config = dict(
    model='audio embedding model',
    dataset='synthetic speech, music and everyday sounds put through simulated rooms and audio effects',
    train_examples=39062,
    gain_aug_db=6,
    n_mels=64,
    hop_length=320,
    input='log_mel',
    spec_augment=False,
    win_length=400,
    targets=['number of effects'],
    num_classes=4,
    embedding_dim=192,
    arch='resmlp',
    norm='rmsnorm',
    norm_position='pre',
    activation='gelu',
    mlp_ratio=4,
    layer_scale_init=0.1,
    parallel_block=False,
    inner_norm=False,
    drop_path=0.05,
    patch_size=[8, 16],
    layers=12,
    width=128,
    am_softmax_margin=0.3,
    am_softmax_scale=30,
    init='torch_default',
    residual_init='scaled_by_depth',
    optimizer='muon',
    muon_scale='spectral',
    lr=0.039,
    momentum=0.9,
    nesterov=True,
    orthogonalizer='newton_schulz_5',
    adamw_lr_other_params=0.001,
    cautious_weight_decay=True,
    steps=18700,
    batch_size=64,
    epochs=30.6,
    lr_schedule='linear',
    final_lr_fraction=0,
    warmup_steps=930,
    weight_decay=0.02,
    adamw_weight_decay_other_params=0.05,
)
Rows from block 7, named by matrix and row number. Rows with one number belong to one neuron. Each number is 500 + 25 x the weight over its row's rms, rounded and kept within 0 to 999. All counts start at 0. Numbers have three digits each. After the name is the row's rms in percent of the matrix's.
# fc1: MLP up (model.blocks.7.mlp.fc1.weight, 512x128), inputs 0-127
# fc2: MLP down (model.blocks.7.mlp.fc2.weight, 128x512, transposed), outputs 0-127
fc1.225 140:543525497472518474494504486492478498475514491520490507503511506559495502460506508523474510528529530478507500491462491520423509458508500536535473470547487517447500495483523516506491477484529504543482483480511480492509452512529467481535460463454473514520489482507462517517456501501495493521490546501493492498549515498536549518500510564523521504483540513486469508457491511511481498476499
fc2.225 145:448486495479543468513494522510493507498506457500509494504511512464502491495460511509485522521503548537472565534485476466525490487531534469440523481418508509512498506489506483507524501507467511507449494503496545464482545498491498510510508470488507471512501502505557513487527429463535518488513474510492509495485504505506495496489491493504457463476496513458530532508497501453501504525525
fc1.226 108:495508500510472470521532467545534458445521486533492486492499492514576484520472512488461537487519512460488506475481501515571472480500520524515510502479484492493477439499506503492520504513488483450502518496510505549499477539455501512519484530487510496530528462494449507522486527458492467511486498479454509480473509483520478557486517512514486495486548523482512528526529506490512495496516
fc2.226 117:498478490490460539503474504503469508485491520510505495521497477497463538500562496471503534487521520492501486541559473497492497481487482508428537533492517518483511525492516527498493482506491507483499500471505430479519522455521502517470513465512498464488478466498504510491504517492532506526538472545530479535501484490496501473503480515477534496495446500520499498447505509588480523521536
fc1.227 105:471462498492504507453509511468505522472463512523553442522526546509468549480462489521482506523476515497517510520503493467535488546512493493492510516500554504483464474516494540525468550485499515508488539495502509501505496481495501500483545504535487522523497507530521532466491500512515464518464491509532488503500570439520483501524476542466543516487498520533487499517500533487492488539512
fc2.227 105:502509532537534491496497471512532494494491487490497499548518533495478445461507504527506529504503468492450475484540470535454458530463519554504559530513522462495483486525514495524496496517472493505515510533514485478477491500486489496505466541500496514525504493526511515468525507524505488488508550507442517509482488511447465501493508469506423556527505492513464493498531483497494496506473
fc1.228 136:511496499556523470492538520466488489467491486530519520493504486456491489515452500480480493508455509483498521502494477504483525500503564521501531535511472518523476484526493517472480502566506483493455486525509521471494524490483484510477463431484494491505416537509510530482498466495517522495482499540530481501524498540482486530511488508489458523464513470494475514540522522488480463479480
fc2.228 135:552470504509555532525441489542522499485497489487502496573500533519539494497447483511483507527478501485518483481520549473509527485541524473491513514500486482515536466485506471501510504481510557520518499507521488507517474468499477503565484468481497479517496466518505473502521522510495459488494542516533555501531501473508518529487536507474473466487494490524519515518504527488505517553505
fc1.229 108:515503519536517473513526517482533490546511533492499521497492485481505469467485494481552507478528519499466493499486509494496498554526537521496476506536557504498479492492541444474535527480530550492547519507453485526487501504478502537539492486466473471531511484465466493474451487539467496491488545499513487482438521498513490531513516466466515481503521489510517500467488518528479497483468
fc2.229 123:491514488503524566515446504463468509501500515436512529507485488527481529485504487488479442485510495516513496518473524518491497464530482522492507461528454502512504499463501542485509534473463491523468489541525475497474540512507501484460483500495512493496499480476532469471482497484556497494552453479551488488525503499478534523518490503448517519482493515444487502517485497505550479505486
fc1.231 110:512501503509530472481497502484536460493497495504481504462501472475479513553515514530489435498499499500490496480508563495508524493460520533510485438490502532515514495525487520476480527503540499515530495508494488519483535516490494497511519472484477528431516535498471485560463491461553459465532512468483511495511438510504448497471473491482495505508505482532492526471522524478493475502476
fc2.231 107:503512541507490532525511502498490505485501539435490504512492470430503505508468524514511499485449459530489558526513512525423479483496491498461502509506505484500468490517512471522544498469539561520478498485482506504471523491478494487528530486493551513534486491503502540493520500497467532468502479511483486520510518504473526523511505520521515519458514491535526519466506473526518483560479
fc1.232 117:500533477499482521492506540468468462474465487542485496543484479457454500493533503510522511466545512510483566481524450562468483512500466495539516488476525527462476497505475498508518478526519517507504497513471514460512503468530496515501505500537478495475446504500501470508483501453446513497490494498523503475507538534515518495536536475474512512503455475524481505491541518497488501511538
fc2.232 123:566543497451476501505483503555494508513504535489491492516509507519506469496526495461484499479510500515531438489465522479512506544542494470471518517550470500471521469518517518523512536496495477494472506505535516502474506447505498495471516464469498497493492447506546509487480489505536471501514525451532524521493484501464461548498476517501496542484495508482522492503495539455536495462491
fc1.233 110:481494504542529507484522524501500471522485515533508502514487551462504493477493520437525514505516508498533563452511555540524501516502493465519511501519478453454513510492476512511488493498554534510496504510523555464492517457505505490524525449522502477483486509476522504528474521502517506466533504502489539477471538554526484482511485487500472504530498500464492543459511516492490501454491
fc2.233 099:501494538513521544512492494433454484491477488528497542476505426512458493480527478506496488477501494492490471528515477494509508475503518564521498537488475497527494494486498509519512537499484519489487503521496494501466534538531482540474454506484522488459504460539492500438498484508518483486562527521509499459516488494503473537466538480547518500496522503466474474522488494490505490459497
fc1.234 047:468514465459525521498484481543465493528464506472535496508488584469478511480495501497485522530508503509491509451545470519524511493522515516529488474514499495461488474569472529508533508537495485498485516544515525491525523483495495493492479459492503514514496505525503488487454536536507514565483493499515459504501484471547527501482445502481501544516497530466505514490463503519481484508511
fc2.234 058:498492476526494505482484531433529502507502511517498474471499474533498474496566486516489539494501496513490448562526490467477503468475498514474547554461490496511502490502537489533508524494492482499527488477500467508482459497525489519455513487471489497475491516468536525510491515524464507503468498510486519472465516516461488510474544501508488498474473501535568492528484485438498521465477
fc1.235 108:467488518449535499512512524504479452510481550480489509484481507459491506473474521500483479476519488513463480497458517457449550493468515492494545514513545496493523505484512477518510524519471466510529495531536504513506483505538451521443511470572497451519497468461516481487495509484530499490490507485518544504469535507500474480517492480510504504523504507487519497482436529528480510491508
fc2.235 108:512505532506532498503486492466469488507482507518495510521498490528515496522516465502494504479502501456503480495541537542481513524509456519503496487504438480514507532530476518520482495544497521499579498436508494490486497479457534508521516501468503520497514479441554498486527483474469567541504474515530523465491492513504528506508568528511484470515511498495546501472500478499482507509478
fc1.236 049:535523514494483447533512472468516505482513472474509498504496466478520470558486501506534531467526494528518520471470529523489513485493482501559466503464527495482512523519469502447502521466494495491504517495466520507502549569500510487508512479505526507505502492455495525495485487486461523487506512515506538442480517497495499493512464429461542482490528479461460536483509517525490484489509
fc2.236 065:477493468480485494499507512516438526516533548528505515513535486496504515504502458492537496524482493520508487507492489506448524484502476490493507499516495480517474477508511554541478475476526545535500508522502503497487507550509552462498523495544496481492473521504453469500490468493535472502524479524489483507509498466551541518495461573509490466513485506482506469512461540537455493464484
fc1.237 058:505513476471530566482458519505523488486474561533453546492468511520510488506522513495489506508518486496540499483507503531476498475515500504430485453509481493479519503514525502451527480484525474482510508501523521492534500528526436505527528515508484506543501543482535531477522494529512462504515488507514518494502448527521485496474502524495497488471499490522508532479489520455520507571510
fc2.237 059:472475497467489493514505549491517488497491468478511478518454496516521499505451476484501473492510418499474518489542463481498518533547509484530489527491434536536502476500529460428511512483510490478507484512496487522503540477484507499446513503447494491553482483478542487468484506468472503504541478504504525480509486512514456485457506523518500510474488489488492486486520516523493487499471
fc1.238 095:490490454501491483550481441507513507553486514500509514504516509498524538482484473503482487496479483528523503490504495489513491498532478500481471532501529470484524502522547493524435470496514494525506504495554503442483502503516540460468533513498503535510448481500505492496537510484503521534508515577506475537510473504478495506482499476462525520451443539529512497485523519510494534468494
fc2.238 106:524493472516508496476489493483502498491499493433496535541509496494524462459520501530495461488493455478527482508514522495473458500518504543491482508494471528499487448471516502516473504543472580494487507500509508477521550494509485521429489486538507508484477471504531520476478533487494573513498491436494492464493476492487522510509464486518516500491515504483476533542538510519514494500510
fc1.239 064:518486473512501498509482521448469522511551485511494507535529506506502502494499520496518491444464485507476489514507500541527466505503515502496445470482496567511528474464509497508487481500482497537457466557551521557490535507504478503468497494495544502502518524485492486545498561452494500511494487476488514580474474533497513501473502505502539476482494484501485530481526506487505482488479
fc2.239 070:476488499498598502454469499512490527514496518527498454489512511478575509509520509542486556519495535510520489483487522471548529486456477495528543490499516509471488506482510499472478488500514464484515483516497520449528534546538499477515482521520512537495510495554517501554471486486471466499491485497533490518493517490482499548531513495507491480513497480517524490518481524503502499514475
fc1.240 166:482544508493520496509517447491484495550532454521493503470504472483551542513498476465503511475493485509510464495468517550507502493483468479552525493506498504503490492484500511504496543449515472469493500510477489516478487521452538472487502443529517491485523470493492460502476523488527482478535557530472481512499545507471468523458501466527521487501502465528484475509512539510503517511450
fc2.240 147:500524520501486544482452498505484501502452478479480442510500526510502498517482521499502492508502484514455503504520490534475496485478532529473471517492553484524492473527490491504481484470515491496489491535535509474509513525539481455454508521447549512531518539460510444498499501488476492481447456490504523504482509477498510475504521462556566521465537500511455483497501506505509497500459
fc1.241 083:536471506510568514479453485480498473473509512539460491526521527553470505540471521518518499509493517473458538525519532468512503482487464478510556541515518508523468481516481476477488543471494481522485542498555510544446477507517521464484493467498513526511546465526466499512512518510531482496507508512451468519497496479486499490530483509495477512503495456509480494494473508506515490520506
fc2.241 092:489483499471498452509526504524503488503557461496506561528483508452501508514471531452482542512489474520530508460482501533491498517510528512515550480483530473507475482472453503474504466508477514510502520498514492465594513517493544504518480497505477514483477545446470497503525476490530474491499512519501537521487520494532506467509516532489516451485521507495485491505519489481504505511548
fc1.242 076:493524558540503470516487487488466525514535525523514467550496455494483505479528485529558548527524495486563466528483547511510501479461480519506504494509525506515533486444475525501522519510560522505508517564493503500510498497513500511482510462536554500555507505498465512486500504483512491494508525494507509537510511484515509465478511496482508497517482531461509482539536513496513512506533
fc2.242 083:482472487502449540468495509506477497489515547533475504541481507546513527514507470498497518483522554490512538504525519529506498489443513518491444506483526484516501512498511457541521484561489454499505505496533484445488485502472517505492479468514513530527512509520529484548498493490554492518482546476500498464492512479483510562497534525509516502510536515498468518536510510519484460513523
fc1.244 090:468506495505510510485502488456529512504533489501489486540539464485466484549521461509457499531510518533489536514536460509485518510530504530499512523492548496492523510526479467483481502544553537517497484513464499514468517477464536513463471495482491521458521503495517484483515486452482517510513508509436526494484495479526527522489496448503466450518520482485471531506518492556486510476467
fc2.244 105:472559506450471511511535483451460505521482515517501539463509495462477488458487499478512505478514523483540522491501503449494467526505496537492521506495438549518513461483527546461479520495491479510486508534495530557502492522504536489500492476476512510507495522431473496521514497546488522493512517474536451511509511506524498495510520551533492513481504510491526475489513509543496490495479
fc1.245 069:505508532474502524531528487456492500548528558522492513504528478502483472480485515523518502501579501481471529482498500516507545511519532480483502506505463501507486530508515468540526493523520481511481544448438515474495526511543485522497470513487489456533513491491518519533492495478520477507491518518504467494506484474515524475509510573514503490481442484527483513520483526449513473482502
fc2.245 088:520431548506412528471520525503494493503505505498497506515494518521485508487512444424494520457501473491479493485536508483488498552510494506475464512520505519519471499498500515510483492485477472502508503493456539517492529529500478476507544526522519501449495477525498466442517518484479508490518471520487537500514485489487498451475493479486474505554523499464496510539507483492529484487506
fc1.246 064:518479529514489490467509464499480487505517497520485462472560482530457489502534508465519505541515465490506562512537478513529455506512472497512472496566487491452497443517499453487484501515476511461501519501527461495466486492519494484542499483473513538497483450500514473515490496500483491512486524543508507470450487539536509506476492533498507500491498479496505529482503507509478559496455
fc2.246 071:474501539479520496568467463523458497509526505455505519514515514492464466497506504523528438516514516507499445481534497474536536521489545510457537495457469515489502512511509518480501509478510480494443519484503525500458525510525505502451495455520484496468514514476485500514489498491546546500485467507517477520506508495447473457507456509506507484492487492510462517506496499463533477474490
fc1.247 118:507457554497521482503507526481472518485502518436505498497508463530501517489521463513489525473506504491492508499516544453470483490445493509511534474518487493525460490534476489535511495542481556467518471510486451510493485509534528511503518440544507508488526499507503508526455510482534492516525494466498408485509488463526484463520524473508521517466501499504488511527499512495498515491488
fc2.247 110:476537498484537501555531463565489491502524467476512465454507507487479435495481494495500478537513451504521504534514507502474529547525535508448463520457544501464507525544484484480503464520486528500495486475487508439513492525501485513520502514509516487500466516480479524551498506493506479495531472537498536498487502507518491503525504520501474492505570508505515510493520518522501478470503
fc1.248 132:499513495501499486481483495538468455542508500529521497444457556564530488499496501485503548481496454481505487501502506521509479490487459497518485475504504471510498489511503502522476526491520522468471495527510527509484522519508510525524550505493493486447519526485494507484522510534502504488534584521459462533472516505520468504509486450504543493504484481483534549453490500482484479468490
fc2.248 133:466474519458514484529478501511491514524492524501477473529526531502558532518507535514511491501488507510502486516548524434474547473481460528523470545502489490495494482550516502464527468479494476554457509489520514554497530511501444533471471526507504496509491470520519482527534498528496532498474486537487546501501533509545511504484490515462506488529502515527520516538487492502510520478504
fc1.249 073:476468538502491510479491492511496504518499534446522472494496518541534505485465517501475499510508445483513466446518468528521511458528516470494506522513489463505533485494534524519508510541450502517504490532542503527496501486502474464478460506514447497531499497540531502485494544512486510477523494499486451496485508465479521530465487447491492512510457498454478489515519496519561499526459
fc2.249 082:527514541491481463518497502496521485493474522501510463470509516521532489488508473464495480495549495508495513518530455519511494511465484541486481526523517471490490512531543455496529530510480445478484481475497469484502499512547530513498482503478495502525468537474513554482481524536446541552475496480500532490495513488494517539495465535488501476475445487517524514508518463517509509516566